From a checkpoint of a small contrastive audio-text model.
Model: 26.5M parameters, encoder activation gelu, encoder moe top_k, text encoder layers 8, text encoder num experts 64.
Rows from block 13 of the audio encoder of a small contrastive audio-text model, named by matrix and row number. Rows with one number within an expert belong to one neuron, the router's apart. Each number is 500 + 40 x the weight over its row's rms, rounded and kept within 0 to 999. All counts start at 0. Numbers have three digits each.
Before each expert's rows are labels from the 100 clips, of 14976, where the router gives the expert most weight on average: "lies over" is the class under the peak. Only what is clearly more common there than usual is listed. The data: single English nouns, adjectives and verbs, spoken by a formant synthesiser in many voices.
# router: router (encoder.blocks.13.mlp.router.weight, 64x160, trained with AdamW), inputs 96-127
# up: expert up (encoder.blocks.13.mlp.up, 64x80x160), inputs 96-127
# down: expert down (encoder.blocks.13.mlp.down, 64x160x80, transposed), outputs 96-127

# expert 0
lies over: silence
router.0:499418506474459534495483556486540451467558477490531468505466549411514513493541509513597443467503
up.0:609542519561460446486459514418504490523468522439474414488458566469462483561473508499522438507487
down.0:469464530478456488506519583476539508495557497531408469480537514429485511516565533485528461551557
up.1:522532528478543508513440434465549502387505508531487492607492460480538559472582492454492466536482
down.1:477517540528437428561522468534514523443510473463475533453545498458597459518498558472453508452490
up.2:503495502489452539521423510498475531464497470506529445499482483476533533474409490547498487501512
down.2:428557497524499402537390500479539534517504470536513602537473496584481497471549505520474491491477
up.3:453487514478552518503495506453552519531489468503545550466549618513463542545539510509533488618535
down.3:577410432518481514498613466566534573416536483450521483525494528506499491543506454522505488485546
up.4:482496519471524461518536516517510424537467518487466526448508537486482590495528502489453503542465
down.4:479516503570469495429555523505533524521473436526361481434502495526482460492554500474471448549560
up.5:559506574544552467500525459485482488481518530496607509522481519455469465489498465545446534421488
down.5:601472502510507501462433486503494508504532505549482522469467530497469531536456558496498519494516
up.6:522474469515568459443599555522563513553489462498545484340483557435500411495485510511442555507489
down.6:518546511446502551462576544553487480496571523471510527530533545516474541486522446488492429523558
up.7:522537487551477489507540491568509444553512529515533481543497475453468419536564502524491451533492
down.7:545529477536493492481580543539490491494529468506483502499489521520505435497478467485568539524466
up.8:424522453487478428525546475512498507511543474530450529545501452520463471509523549507489550517534
down.8:541561543525444577432492498487534506543535472547530549501481518512545471458524475455502423539526
up.9:474473537500490486519393472584439501505533442534443447517440435424485507447427550452502513540479
down.9:452459477519516470516495583486483471493373490459484531488528563546507464504421541428544586504533
up.10:482452507545511538417547484470462470522480517516527494534472520558506475521454448524506505509491
down.10:483519490466528432447464438562493509556522497505405442553472478504541557432449464491580596481491
up.11:523457484481562476513432563515501550442477503502464528566585483523526570522476502532501510549472
down.11:512517539454576494462472487478457498526526549473428556488517556435528528489505549509510415492516
up.12:517508540525522527505554564496501501488548482519516513529479469484542497565553501576424373492492
down.12:522477496474538522455393452500501537452537506499558480458526551550535477490479532501472502552403
up.13:443545464390538499477507500457509506497481552494570471524463482532493469553482527528499519471526
down.13:521518426425535528428504508566463489520520488492485488531431478402470513542413505500577494561499
up.14:489452466512526477500541453438489505423512538450507527512533561479532535523493484505491408510471
down.14:432524538546511524573504521482491545456574412526518471571520533515602522503442514547556458552497
up.15:496496466600521569518474486524540548567517460563539508471482511538480558541492486468580516451508
down.15:503448490550482477478612486491546516527534485532494507489508507459440492487502435506532413537450
up.16:474470479466458500452498500569499556431534498490548440485439452471515515493526522522595529525510
down.16:487496576543454498457456500526567529521516507505583555485477490580444540494451469467495516584412
up.17:515513454561525445554584443504437525558445501454464511607534542497530505466488549500463502520453
down.17:516506511434480521529517535502501500523468500510531548520454536579503548480586516565479479533487
up.18:504506559442507528459477574469568499500485535546517506561522486499424537474496508597532402499507
down.18:532538421459459387513436495516545463531543456426417585537523476543453505484464497442561492512513
up.19:498542454509424567482498482465474530499482515497425522501510639508521539514577550457536585490534
down.19:467525465493498575560516514466487553486519500469526526501464501570512514500540524560488459554540
up.20:538503549503552398512474458402462449529486467507561516498519556553508539452543457467522468556524
down.20:465496511473561546463558533424513558436502466497472474406537554471501490439531489466519505561524
up.21:442528541466542496513543479549526490467547481477499478465535488519476468452563500460491443538496
down.21:498524545510522487557629488555534455407490490463442536506442486453509493464512497511474469490524
up.22:481491438432413525526469487498501465307446515570539513542438550481525477495522504483497486597477
down.22:569498442556487531597528446532520542420503548552429473570537503491506501413506498498485567525503
up.23:438512487522479469545598454508518492532561579423460564539488539504502543501482494408541477463536
down.23:478491530509542565488541538419526497477492515475394509454524492448495500489459472524492451541401
up.24:491528447454530454489575492508528417380467497512471480570529514471496543476473474482442465388481
down.24:504498462465562437490451542436478395574507487524451559475526506517509517473503522520575506527528
up.25:490518462494511450437487514452521460484489535496566541532493339450527511536535415493582536489478
down.25:488479547487464498569491545484465541509532464524554474526554458524493519504491476460503571514533
up.26:559500543408504467444630571500443431564491471536469518483477438534479561544491529483498456500532
down.26:518474524503544511484491533438491525490512462484485562436575382454537487547473559509480491430472
up.27:517528629538460444496489474548529454506513480515511529538549557545510551530471428518453537606493
down.27:488542514517416452540555530523516497426427498557514535524460474501526522464512520529505541503559
up.28:479513500446543473471442486585517498524466504548555541455476545482476542461501515510453512530433
down.28:497493484460507529491530566484494435470477477542469530487514492498504575514534489483530509510483
up.29:477474514559537554448542555470560494572480464585469529576515528566530450485545505496574526499535
down.29:529564489534533507479479519522444507534483489575403514498569450510506492530461496470597464499498
up.30:450517492508503558456422572479529429445525543497428505462588512524476535480512508512498455508483
down.30:465532555538551486511451552445472466489559483485467510455509521494546533430564471548480503507466
up.31:491465470469436476472492518390500451520495536488527423547493564470521506529521459531574520522469
down.31:441485421495471515510543527536597501540458509552495482500538505445453447505555469558524481536530
up.32:484539554456469522503543476548525516505511512500488484509514480464529531464497516490606483481495
down.32:559477502528527536403579448519532528517473540477493472484490527560430439425499550498490453512495
up.33:484513509486452458506561488554522532528557478510511488436508512442435494460551489521429560475522
down.33:545495412599539482485545496525494437512542515486459489451578483479553475551560423418459442476519
up.34:447494466531568519482491504490455458509537499511468557487472451336477485504454513492488534485535
down.34:564511480435540519496473464511467530539531519518585538504532455563510548462498503451524579513497
up.35:482511506539525522500486492529502485477543475473431483504520631507482613450515475474493526543459
down.35:456500466510513583486488461523545453527508524503523495482502607500565456539557459565513487519528
up.36:605489492474521486540567575589508521480570451484469517498504463507476488553510408494544540481513
down.36:501445543446415580479438514420520576459547503519476528535453449495472482413522437572457531464490
up.37:474472497474535530540577541497431471599452473430466527523517509541535546485428469543509495511475
down.37:503486502488518487540479499454505471522522450477465502526493543503583501497496472478453453528499
up.38:430513533507560555548517514513507470578554503486531545507498544569532498456531531519578451521545
down.38:526427532484513512519520544424545547514507528451517515497464557547459484503511526447520453538471
up.39:573492592461494460473440492563459488556415537518425511480490525534510405562467469515512538492504
down.39:494484515515548545549520516564530501469441508548457450534492462456479568440475466483438486445483
up.40:480487475557490414468423497510456521465529405513553481499433441517529493481569407480482458487515
down.40:448491450418482501517493592514493465462472561446510488480508434444543493499439469484521564535508

# expert 62
lies over: silence
router.62:500546499515517523493512528493484522502473459449585465500466452431500437490443489509504418462519
up.0:503488519520528519492493529507571537544528447473496492489477489608451551512522544414539439523460
down.0:539485559490494489516517511563520496482538462457503508522503482491490559484479519521491435477447
up.1:539543477538521498458484471557556522510477477483520563521495536489512530552455480422533433506476
down.1:550523552523473492509466498517581469516485445440524473525556532456483537457497454507532471468423
up.2:427455449466464464565507441512436501481603511518500501498471418463495534490529560488512508476493
down.2:496611468502471507462412497525494517472513449517484542538528436516536480480457577594510483526494
up.3:461549481439487517470452520559505505420513463507425479518460425507450477545578546499524457487528
down.3:453471440590521458471484520535512538482572487511502455536492482572552538436499485527495546512485
up.4:497473414454480523511569507499490524477486413514490499488449530525475492461491540493520464517501
down.4:468476539473496496496551500571486517529517598501515536494495449520434600527472473556457501514609
up.5:516487526443483580469523492485531571494447529537504486503431474479510553486553500499496540459436
down.5:545517497572440511493547481531516502446514554543534585506530488484507474457505519499489440508526
up.6:493474465522508566495515495562480510399511558560447487486537469466514513451503501409542516517461
down.6:522496566468529560433578455475513517469496455507429489533464522493506514462493533504568600509477
up.7:442462484459490483485531499516531526487567528515463547499407475516538503497517466492525539525481
down.7:494526450495453440482506419502424468551514524533502463442526449561510529525494439526526505570455
up.8:481513634497529501503499513539454501431452491450495565528500494582478552515553501514511410474514
down.8:507475484577495559489552448500536492498488517484430510480510517463576509543489596442535484591406
up.9:528495456530502455516490528469494534488469468457485441519458505471489560553517503576571539517540
down.9:497471439501509506510502486478415519482477484514494510522476490495503479495511473482441464517509
up.10:556517559484521488528485572436511496492532511498475415459449500479532474493527491432502472499529
down.10:544450524505516561553505501442535483543508478493522495492523464430543549546561479491447474459440
up.11:435538449418450415471562540455542486545513502479534469492556482566561470536544471540520487496521
down.11:478526470494432517446461518530511557546526542560480514502446479510483593452554459547573478424530
up.12:486489613514502482460504549572466547574518495515475443510520465651500516472456471482514514496513
down.12:547517449573495528524560526528551548574510450452557491530576466442485522492466491476520499493554
up.13:535535504471518419467493494570467480524475462520474555413482500550481512496474513551576556481526
down.13:523492530512472465476574387534553503471503520466533491471424466461528428511529495490481541513504
up.14:427530574496435516509495503591494475536522484464556513519459496501464460494509435506496350460528
down.14:535472466509494503543537489527609453477477551505543515524525503526483491514458492462560452519497
up.15:488512486477533520576410514576449484563516461522521571512511446422517515517518537438508520498469
down.15:483513511491571461513572490515537514532489557519483496531547423548528477490509446510511467545598
up.16:530508487496477516574549463409466502529444534476493482500517468475483472534522445457550531547513
down.16:510478549558497471563535522481520529485592442473522504567518495554527525510519485504489475532550
up.17:544463511558469528496486509511583524467461560554538453469472496551506508450475548481576400461558
down.17:521555505499538535579462512404528540560571501468560536485518545508571503516499539434447518602538
up.18:491483464545478525457465504525394462508497455524433532509486416450521492541448551542418537481471
down.18:497506477453505438505468519437490508486550589602443504457477552544514430534499515510524462487497
up.19:438525506514503472526480513450512485534497472488533515544558477460525441518506453466415530476525
down.19:605518491445497522499506508441495491506493505512516429501493512506502439478516510521507474530500
up.20:513510440467478483517509457432476514492516527460503528482539484553483539458544466461513483483517
down.20:563492458529468554489475489527509502562491515489639473617493488518523498572513502519476540461479
up.21:489515479472523502517578489534491473459501487501524545540461530520522471436575492523532374473514
down.21:533470506493509570496487499542552479505468524523518494531494427579445455426448510514560402552482
up.22:550480496511509526466507510599499523470438449516475488480522554550545442475496484498484497468483
down.22:516585464574507436487458565481549517475483511526479555533529530462469528491492442466438563485531
up.23:561504495487543523510502431604489515452508496464466504491518529487527567505583428561489472406514
down.23:513474454496501519529470455489501536500499410424564450465487561496619510534453535516535495550448
up.24:496526561475490472457503482488504516506497521481589448498540574586498497489542547485564425514491
down.24:509517489465485558551539499482539495461525517508555498504448565477494536529440453524522433508481
up.25:512446445487544540507497545456538508506458519475524509503510550527441479506511492504551494507489
down.25:448523509506441502549552442418546525528498421462543581469439493543489530473535529493524543437485
up.26:552512492496503495524583496485531489497462469444536539517572510449500540568562500448479475452515
down.26:530534527493506503484483463463502525511469518530468504492519504521465522459524563456458476513440
up.27:460473605479571469560502473535518489498497471529470553454529477486494443472515522469474550465472
down.27:569441492422488548555486528477474465497545519521439558529482462482480518507438426497475514425517
up.28:542487520499536477513467525458486494472526542497482577440524552420471541521513485512507463499449
down.28:454474552556426497480487520492536545537505492542450464513489491483523495552490478518553465513570
up.29:504505485436563453454536454471547516509491474462494536463472448550444494381525485575480505470439
down.29:544470508585458485542453548546519450443461526467456606539502487534482479520467495502501532463500
up.30:480499547431485477564403514506480554473500490489531482525460580454474461501558485524517499438491
down.30:472518522515460508526487450483469442454536431423536454550441488521479502465577509385569497562484
up.31:482491468455508507516517487511463480510544460518580467502473465493500436550452487572482527490504
down.31:505549490497569439471510513514518415454483555522512453501460467489499517548498513472522487504558
up.32:420483426408486486498497474500505471468493497487549466503475504434482477553578487540511428579489
down.32:537494521521427492542523478484510533496521475494550529455484539582452568504564476551496538509475
up.33:492497480497431504472504581451509469531499520501445502492466585444474444457572511550536570501513
down.33:543569553465398560544534527558608454534526428521529584514469462579485559491471440471448510560559
up.34:441506474475488517480449540529527514626506491499582480494531501493534459434476499464445519507512
down.34:469539532481514475514535517533485471573547485579496463464514438532476476483489517462535543520585
up.35:454456510498491432526472477506465522580476439545610533431578555497515506460506482427529593529466
down.35:550482600445438514461532531483506525519444488505524572506482537508417522568562528551495428448505
up.36:494505523441507457540485479534448501449458560487491506485440556504437430529552494481445497509485
down.36:621517490503450454516507515535428531491564458479435515477522424449495534520492446582443453494480
up.37:558451458505442540541564525485491549455443531488502507495510538492519554456449491484488439547547
down.37:503496539526554509546520518529527522497484500515508484460554570436450488531475471460486452479496
up.38:472487486500475545514497523536499494548535481489477537491479505581558509437530547507440541502437
down.38:510510452536533519463572522439523491517506490499468434525478490537498491519462436414476496469499
up.39:513539510463546444442447473448474498466510471461429497461563415498454466464586533515502523530478
down.39:498510505383536488565483460543538560539462507461517494433467507574567470506460489510487420488486
up.40:524463544479539433485459487585544568553501522532592445512492492515549513516453500469517447537520
down.40:555557519546490554457480519537574495532568538495531553539500496529511494475502493549526440428496

# expert 18
lies over: /ɑ/
router.18:435499485523499477417574521416527514601537534506533541437470502508456488519563488438480503500502
up.0:467470529482471497450488489522485503524498465482485525514544485432487443565518464573520431445518
down.0:449556477538463485476477449502480488537583545447494549500511579541536591481515520530457504506456
up.1:488472548433481428488517504415494475519504507520478435488482634428485469507487478447535523571484
down.1:526524426484439541461500512490492500507542563516529530496470518507461533520419540499497464512539
up.2:490501459439478418505529500433478494513441503518565541569438547507408510491502488552470474481523
down.2:529482548537554497534564482528437514493559470502503493531473529520538463501469489416486505489620
up.3:530523417529506466462529589443509525456519469481419524510418479503484550518535484433494533552498
down.3:489537486509468460481504478470482476552493526573444563508530447405525490444541414522558475545559
up.4:578554511458494499464484514453540497445471474527462537518582536479563514526488503489592551545584
down.4:457533561502475487445506480485456557469519426530525482565503475516566478519531529448433478472495
up.5:445509533499514538451454514577609515455561490556553476488474418534482559439519486495488573520473
down.5:503458524503475491504517477525565472503533414525477467533490476536528420435539515543462523488424
up.6:502462476510504517489546425524550467387488539537496472517500453516559474451477502457480499425433
down.6:573513533383516512437480513513492479467508470437579494488477443440496525510500501493506521505446
up.7:467477467556493509540539537452537510494474484509610514501478517535489497508554477480474548470527
down.7:501458498468536478539528454507528528502510491427443496560505524536480494492450555488454505555526
up.8:455509439538504473503552564456552517473431513502567494523567477466488480495468490516435502504538
down.8:498499481512480490520472505542500525555505544541453436456522470581498476446511541494529530496509
up.9:513491557467499546489467479639508522478526504439429562561490468510508454482518515490505448482467
down.9:551507448448471481489445527604562524533550490486499531498502486477473504444509440483500487512512
up.10:499485547493529525493487492535492490445496466455447534438459525498537519526535496538463459518499
down.10:603483515503550569465487491567487493458499571364447545482508485480502510563441508433448540525543
up.11:484565417538514451417456449487419474458521475501477528488573507542502522459500438493467551536449
down.11:478544495414471489437506464515478524504461486490420430539467501426515495575505448450482487519481
up.12:512462407537494534483512512494502510477557482485539503480478511467496577500414492613554450491520
down.12:465493519484433471506453470448504449427434452559431541418491520573505502470538483534485503490497
up.13:475511540559451489530396535420458450557527497503405533508553505474461479513521525481526566514483
down.13:459479474420570537487422469500551557468497512499480478480599498547498467568488488492499500539520
up.14:543450520455486580477387464584499539544463548528524473574515383529582516476476535434481445469477
down.14:504542527479568539443422502564495492505413410444504488513450502455539387462516519478510516541490
up.15:452501471514546492472505434443516470464493523439451510486559460524492497510533528515448496486479
down.15:503425438502476458512478503536490475530469453554427591497452499538486517500489524517533471551477
up.16:535518523482463491573552546492441517511535512563444499452505506554528509439428545542511451500460
down.16:496464562490498471449521433529414515523399475545565487488463437501436477530422518503564503520527
up.17:510473477543483519421478449469577525523528517496528447506523397488456506481528536494536506549436
down.17:464539478514506496442502525493454501484507506495441469519534436504525424450519442465499497452516
up.18:520548415482481481470435495450527503495589465506411427555458502457513450530468544480488617548551
down.18:480435454464505621522496415475524529462566522479521405492489499539496512504470540513503499537520
up.19:499474435478569553535417537502505458420454575509588501536525482526502586421428499505478405440501
down.19:462490498479470478548514459541560527497481430536551557471504475502563516513531473511461478463429
up.20:509457477531462502502534498453517560445410502520539513551490472395489453492508550510469492539488
down.20:487530530496530501471499536523498468535574491533505463476544480500510451572537486445479501475462
up.21:413463514523492537566486473490506539490553491519522477547552409427501509507544612460527458477453
down.21:471574409477486465543512504495518431509525519528496479567554523546488481505532410523471575466511
up.22:517525477471522534545495566500407495483528440487380541463474462424486547472513527495475432444492
down.22:496500486494564471500516520474469543465483505540430526528542488568560499414536501547469466545452
up.23:487438519486501453476458515535531503436498548538509422461520451493528426550468502485473486456522
down.23:477443510425490522506499475519564555499542479520465463456471537543459453508481513503538414437435
up.24:457539456459533467504458494520508459486474543494596404483499500526508448507474493533526542468477
down.24:465511439445476462372454516518530511527577475486487443540435448428537527542457496563497514492450
up.25:494511503544496505464398440505543499516482538502543471457456430542539421490444488414490542434476
down.25:479513516491554522489472517522462544562525470488435447547503437448471518466563493457479505536522
up.26:451559570478478491464538469513525510487508502495533521484520494505473498456535498460427515391560
down.26:557431521484491585480591500459588587503486483520491452454559515447479493502505471408518445636465
up.27:482483531455531513488465460462504495493620534516438537514418422523516535509482527544421509530516
down.27:586511413561532483491498491514510524443458465543485514481485427559508513479488478463464482490490
up.28:600482531441505523485466463482527522366485478540486516471501445513472452521507444561525489470540
down.28:497502496533463502511615494484536434494493510518471487524491485519462433469553482592569477548417
up.29:507501588488496502445523538525489442524504521540456504475458544495501460466491532488503555480495
down.29:526485549409508525453524500518470536449493488504559478495501524490544486479535548530429537509537
up.30:555493560506492466495516468444450446528498434408500530480543521496509502468477473553565306473519
down.30:548481462499495483551432504488428605438472480470539562473519501556494509536442463440515469575549
up.31:461495440432487554502555435463484462497471545477499506485554551549572497540456555538492518466450
down.31:461568515539439509551538477431506518470489472529511506477553609470485546451528483491418461520449
up.32:581509455484504413453441475545554539525468550507558499439513437494461475552503538466482387516558
down.32:553497553469474558431502509548533500515514494508501452525441430537533466493541535497496572540550
up.33:547563506553489489481504511478502462568539454440467575524498511528493512444473520517473427476517
down.33:559463504479497547574452561551503476486478527491482515514508549499483519504483480439546526530425
up.34:398476511482511536493532543489498465557523453522544472546550545377503561447576503499523485451471
down.34:510495448466443477475428516490538487460464536466485459479500553567424513479499495530496499505525
up.35:514471477477507538582431487512452496516529529455550465545574411515535495524469571523524486495576
down.35:548480475489517471514516449477537437515533461552543430540489517538502432475562475515522569494577
up.36:530530466487483519537550494440459543583573484462585456542503435426523492503531462491544497558563
down.36:469601512531479467554492456433589499593477524533519416483424532519596469550473438554496549503496
up.37:543509509594476486489412460576458485511524491491411550534483535475488479510501446486576458489550
down.37:483605531479490516470474459514500523518506508540448564465547460480525553581504482502505429494489
up.38:527490508489567415478550483518536515544486561581458531490458504484455505533464489485552481560432
down.38:507482518527466516478483576512511469493534559514459526517480522517479492450496500499480514414441
up.39:451486525465482482515439529504511516431556509526576481553443536448539435536471505534491512514496
down.39:446466472526452524550440469413585429483494443473551438512539501548556505500440507525497551490490
up.40:460492456463487477497542495471544492480467495448570489488528540440445416527455532466475482506514
down.40:550529491518507482569542500434493464441496487482563476555437518428508507442407512527542411513458

# expert 45
lies over: /n/
router.45:523527537520578473536459495474488464497445511488506474467508484510489476535534567492434483465490
up.0:420486455454462558545539458446526500496434547440460472521518491532491523462528522489486462455513
down.0:457475511472479530427509475460457498448496476535490512520439609464575547516426451500504467552523
up.1:535462500468532525450529481487535424526478454514455522554491456537526522516526508470544433494483
down.1:532572535475458500489490489518511528500425511476470498436514520585502474508536520478467467447485
up.2:525507506479476470494451493477504510483475524496452462429466510474532511550425508554553536510542
down.2:440499541430505499496475511413444525481506478512480492491563548425515485382484500578496528478520
up.3:474480475499561479568531516587464490499505501495431471472491471405496463489535529467575450566522
down.3:487459516469459530439445472484537541432534546523527545474405473485509504576481471450496544519487
up.4:498514473536538514511430553495504534413520573494499503482477480421463557541545533480536528477479
down.4:438499509534506534501439507514495541534573412537517573528520429439444511458538567509478504555455
up.5:487466532588479515482493512472514438507453460475459481530505623532489431521578474492447494448455
down.5:456470524500442522528558491486502468502512491574535524501511497501457482633516509506408539423508
up.6:491451507474527566539489561459518492472455492464470516545498492392524552526494467524542495522493
down.6:467489501443517561532446519503546437460505473466531443543527528476506488521597439493522507502454
up.7:546522438519548470556506494505527422537495535452488512478450516566546453542577520470511513500493
down.7:439438572502509468504482536528531475461441453445544486493523507612545488487573456483527515531544
up.8:516474444536508468490578499474525451529508577499513491465537560510539494528494472537514536481507
down.8:515493467484490514552523456521541443578571452470501537510524464517495543489492507525499504535455
up.9:476486449544505527556501547531496492504521495563499517519488462512501491591473466541519452528434
down.9:521516630517505457522489530490528438503487496472559490487506437503505544438475474476502540484463
up.10:515507538500471486533480515559527494507533487484449464471487476486492432400522460431429500537505
down.10:525496505511509416548497484445596479455528485501512511483554430501553508522488469459477462488510
up.11:507514446538438532521484540495491493505561502469562523533546468497489518457457530511506441531549
down.11:529529462551508506493542484507533502513472597523463555564443490396489596518475569446463511447527
up.12:452529583543577492510574546526500441546501572500480532473493421459519456454517539482431412429480
down.12:534461481469508436482476525497550443527477529480453540419466367601560456527522502465454512398483
up.13:458487476550508473516545545416428487525490429535482441561528517478483548514490496533466444530580
down.13:547558469480487465499481538446501453527532555429429503503456493502521473553449495498457511485491
up.14:605529457515472570514499529487496460468515492505570484501485443510504482543515532539460430520501
down.14:433531486513480502532480495492477486479506556451538579469527536467444477537467446489479458475538
up.15:510478511540560520558507489433570503493518556508492524500501475461493477515523535392485486516465
down.15:500517498502517473438512558479503434525543453404492543411460520498396495439530456497514469447549
up.16:542490592519567525517518567506476484495517475397508501482445468450483458434549511465500543530513
down.16:497504482443490560491542490524493454420447405447501502540536445534571484537497475543493548515437
up.17:532538452539484473499440537495536584549456515485562479511471438543502473521474471559473382487459
down.17:570389533496556463487461463479497514550493471465489519487500504452568530433526441533518539472447
up.18:482530468520466559485498459510484549446512478525516507491505513559490448436396460502500558503543
down.18:521547559553469537517441461465510507476466449570495507470496516526475512535536556452472450500581
up.19:562515519503490567587484501475455490474519565438458491561497512464448577542549506515595523494469
down.19:515542494482454533520537502547537549542536488472514556567557499459415520484513493543514448574466
up.20:513507524521475514456527537549473505518498415519466526419496537523478520447596514542540513489514
down.20:496428496572487504490563525590450456476522484543430457455544527544530522491555506520456467513554
up.21:489508529534467564527490483450553512518568486473450482514497573475477503491551508464436478542478
down.21:499489517535504520458512503509516492473556555501492517526490497454426463437573477485517456439470
up.22:490505477503484464470397422517550440583598599471477491533554528539475471563522520512474483541464
down.22:491438503490497513443516574514538479544500476505535519515546472516511502526488364422457507496492
up.23:493504523479500501418566490514547493496499493500449497479514507559504431465444570506453451503453
down.23:524510478439511509524503461454495472399520520561400430568509531546546417464469446575442468465562
up.24:540499487568497436513411560462505481448501474452499499480497522561504501506522512598498465495541
down.24:552485582501456516548555533521430541508526532498491568491524472522475442482555499575484511470526
up.25:424511478487494435440494485518503523477476567523359522464483501450508518498498511444489517489503
down.25:501481583516485528520442443411521540472509512495575446499509457517522426509557481557478571525451
up.26:568557569453541481464531479427519460475500427484449542496474475497526471557515530426498539580553
down.26:529487508660569503458523556478489502458540512438481475450495519427464489476501513462510586539518
up.27:630480494431546577506566476539504510439553476442493463523455530493523525500513509592494505471455
down.27:496504456534511522462512547444516456429548445496577538484519412469478427443509571486524538483445
up.28:470538421517486515431514531490541526507500402526487387527500515510473539522501503530431646514525
down.28:431523462543523563499434523548509435527538520491523513537506582468550498441507529507548510472485
up.29:585535456558556569469488481419469469485432506501554502501460509505491457509573475446495481476550
down.29:513460532532517495478501467507435562544474445484487478550434512567517504483526472417565445530508
up.30:515519488469463489492461527477511455510497451531516492545458464498512581558524462459498488467450
down.30:553472505464510502456481463544621488497525547508462481500484495471496437452487482510531490451488
up.31:479522489578536473527434543500524569551559498527472507523489472510446424479543416534491517532518
down.31:505523533536493520446524420469597491526503475529511490468475459527535502493521493518500447553467
up.32:488492460432501623501473436566474556471437524492545428528484476516505430415465518538540436527488
down.32:464532513512581464503517470439526507469465532477496525517498554550547484564479575514524470507517
up.33:506514548466553553480505471494443519495521522508484505509428526425526501527437463445535540613495
down.33:490480503455455534432513488469525473548551529575574487578481487476489516489542451488521550515450
up.34:497553483376521511479500493592465492482506557516478519495528545484461470485460512479468514512562
down.34:585481544528481503478482495506530560526499515465533548488446457446552537533519488480522454503462
up.35:495576518476448495450523449439488488482511495453512542459510427476502565491506456564492514528480
down.35:542579506470526464453504501480481512508479507514462488533460471430489498503451496500513477473583
up.36:479482568502485489536544478564450516491477557519434546472453534618506412486571546488553535447540
down.36:524500486595464457587449520487470440530478540466522499523517534470532480493468526537547495505508
up.37:469464590548525583435450456476487487518494511548493445546553516456473516538468531498461530518487
down.37:531447474509535446476499462558519485499544482471512555547476520442517488484516435451550517474465
up.38:578559403513459569511509556465519529466501563519477471486499477586512532469427512561482511438456
down.38:479537444430521493536462537506460504444516479524427501557488494490516534446468485515465528574506
up.39:462530472519482475514473506437522534514579547491503513560475412441551446530451520427508463548507
down.39:545423457422525483571488481446504464476497495439476552432442438500473508458477571406521559462485
up.40:493467505524511539527491462510497522551518511495498503456482486554518447504490479523509431401540
down.40:473472488491551479532429463505481512459470412456526510479503489427463514502476431480554436427530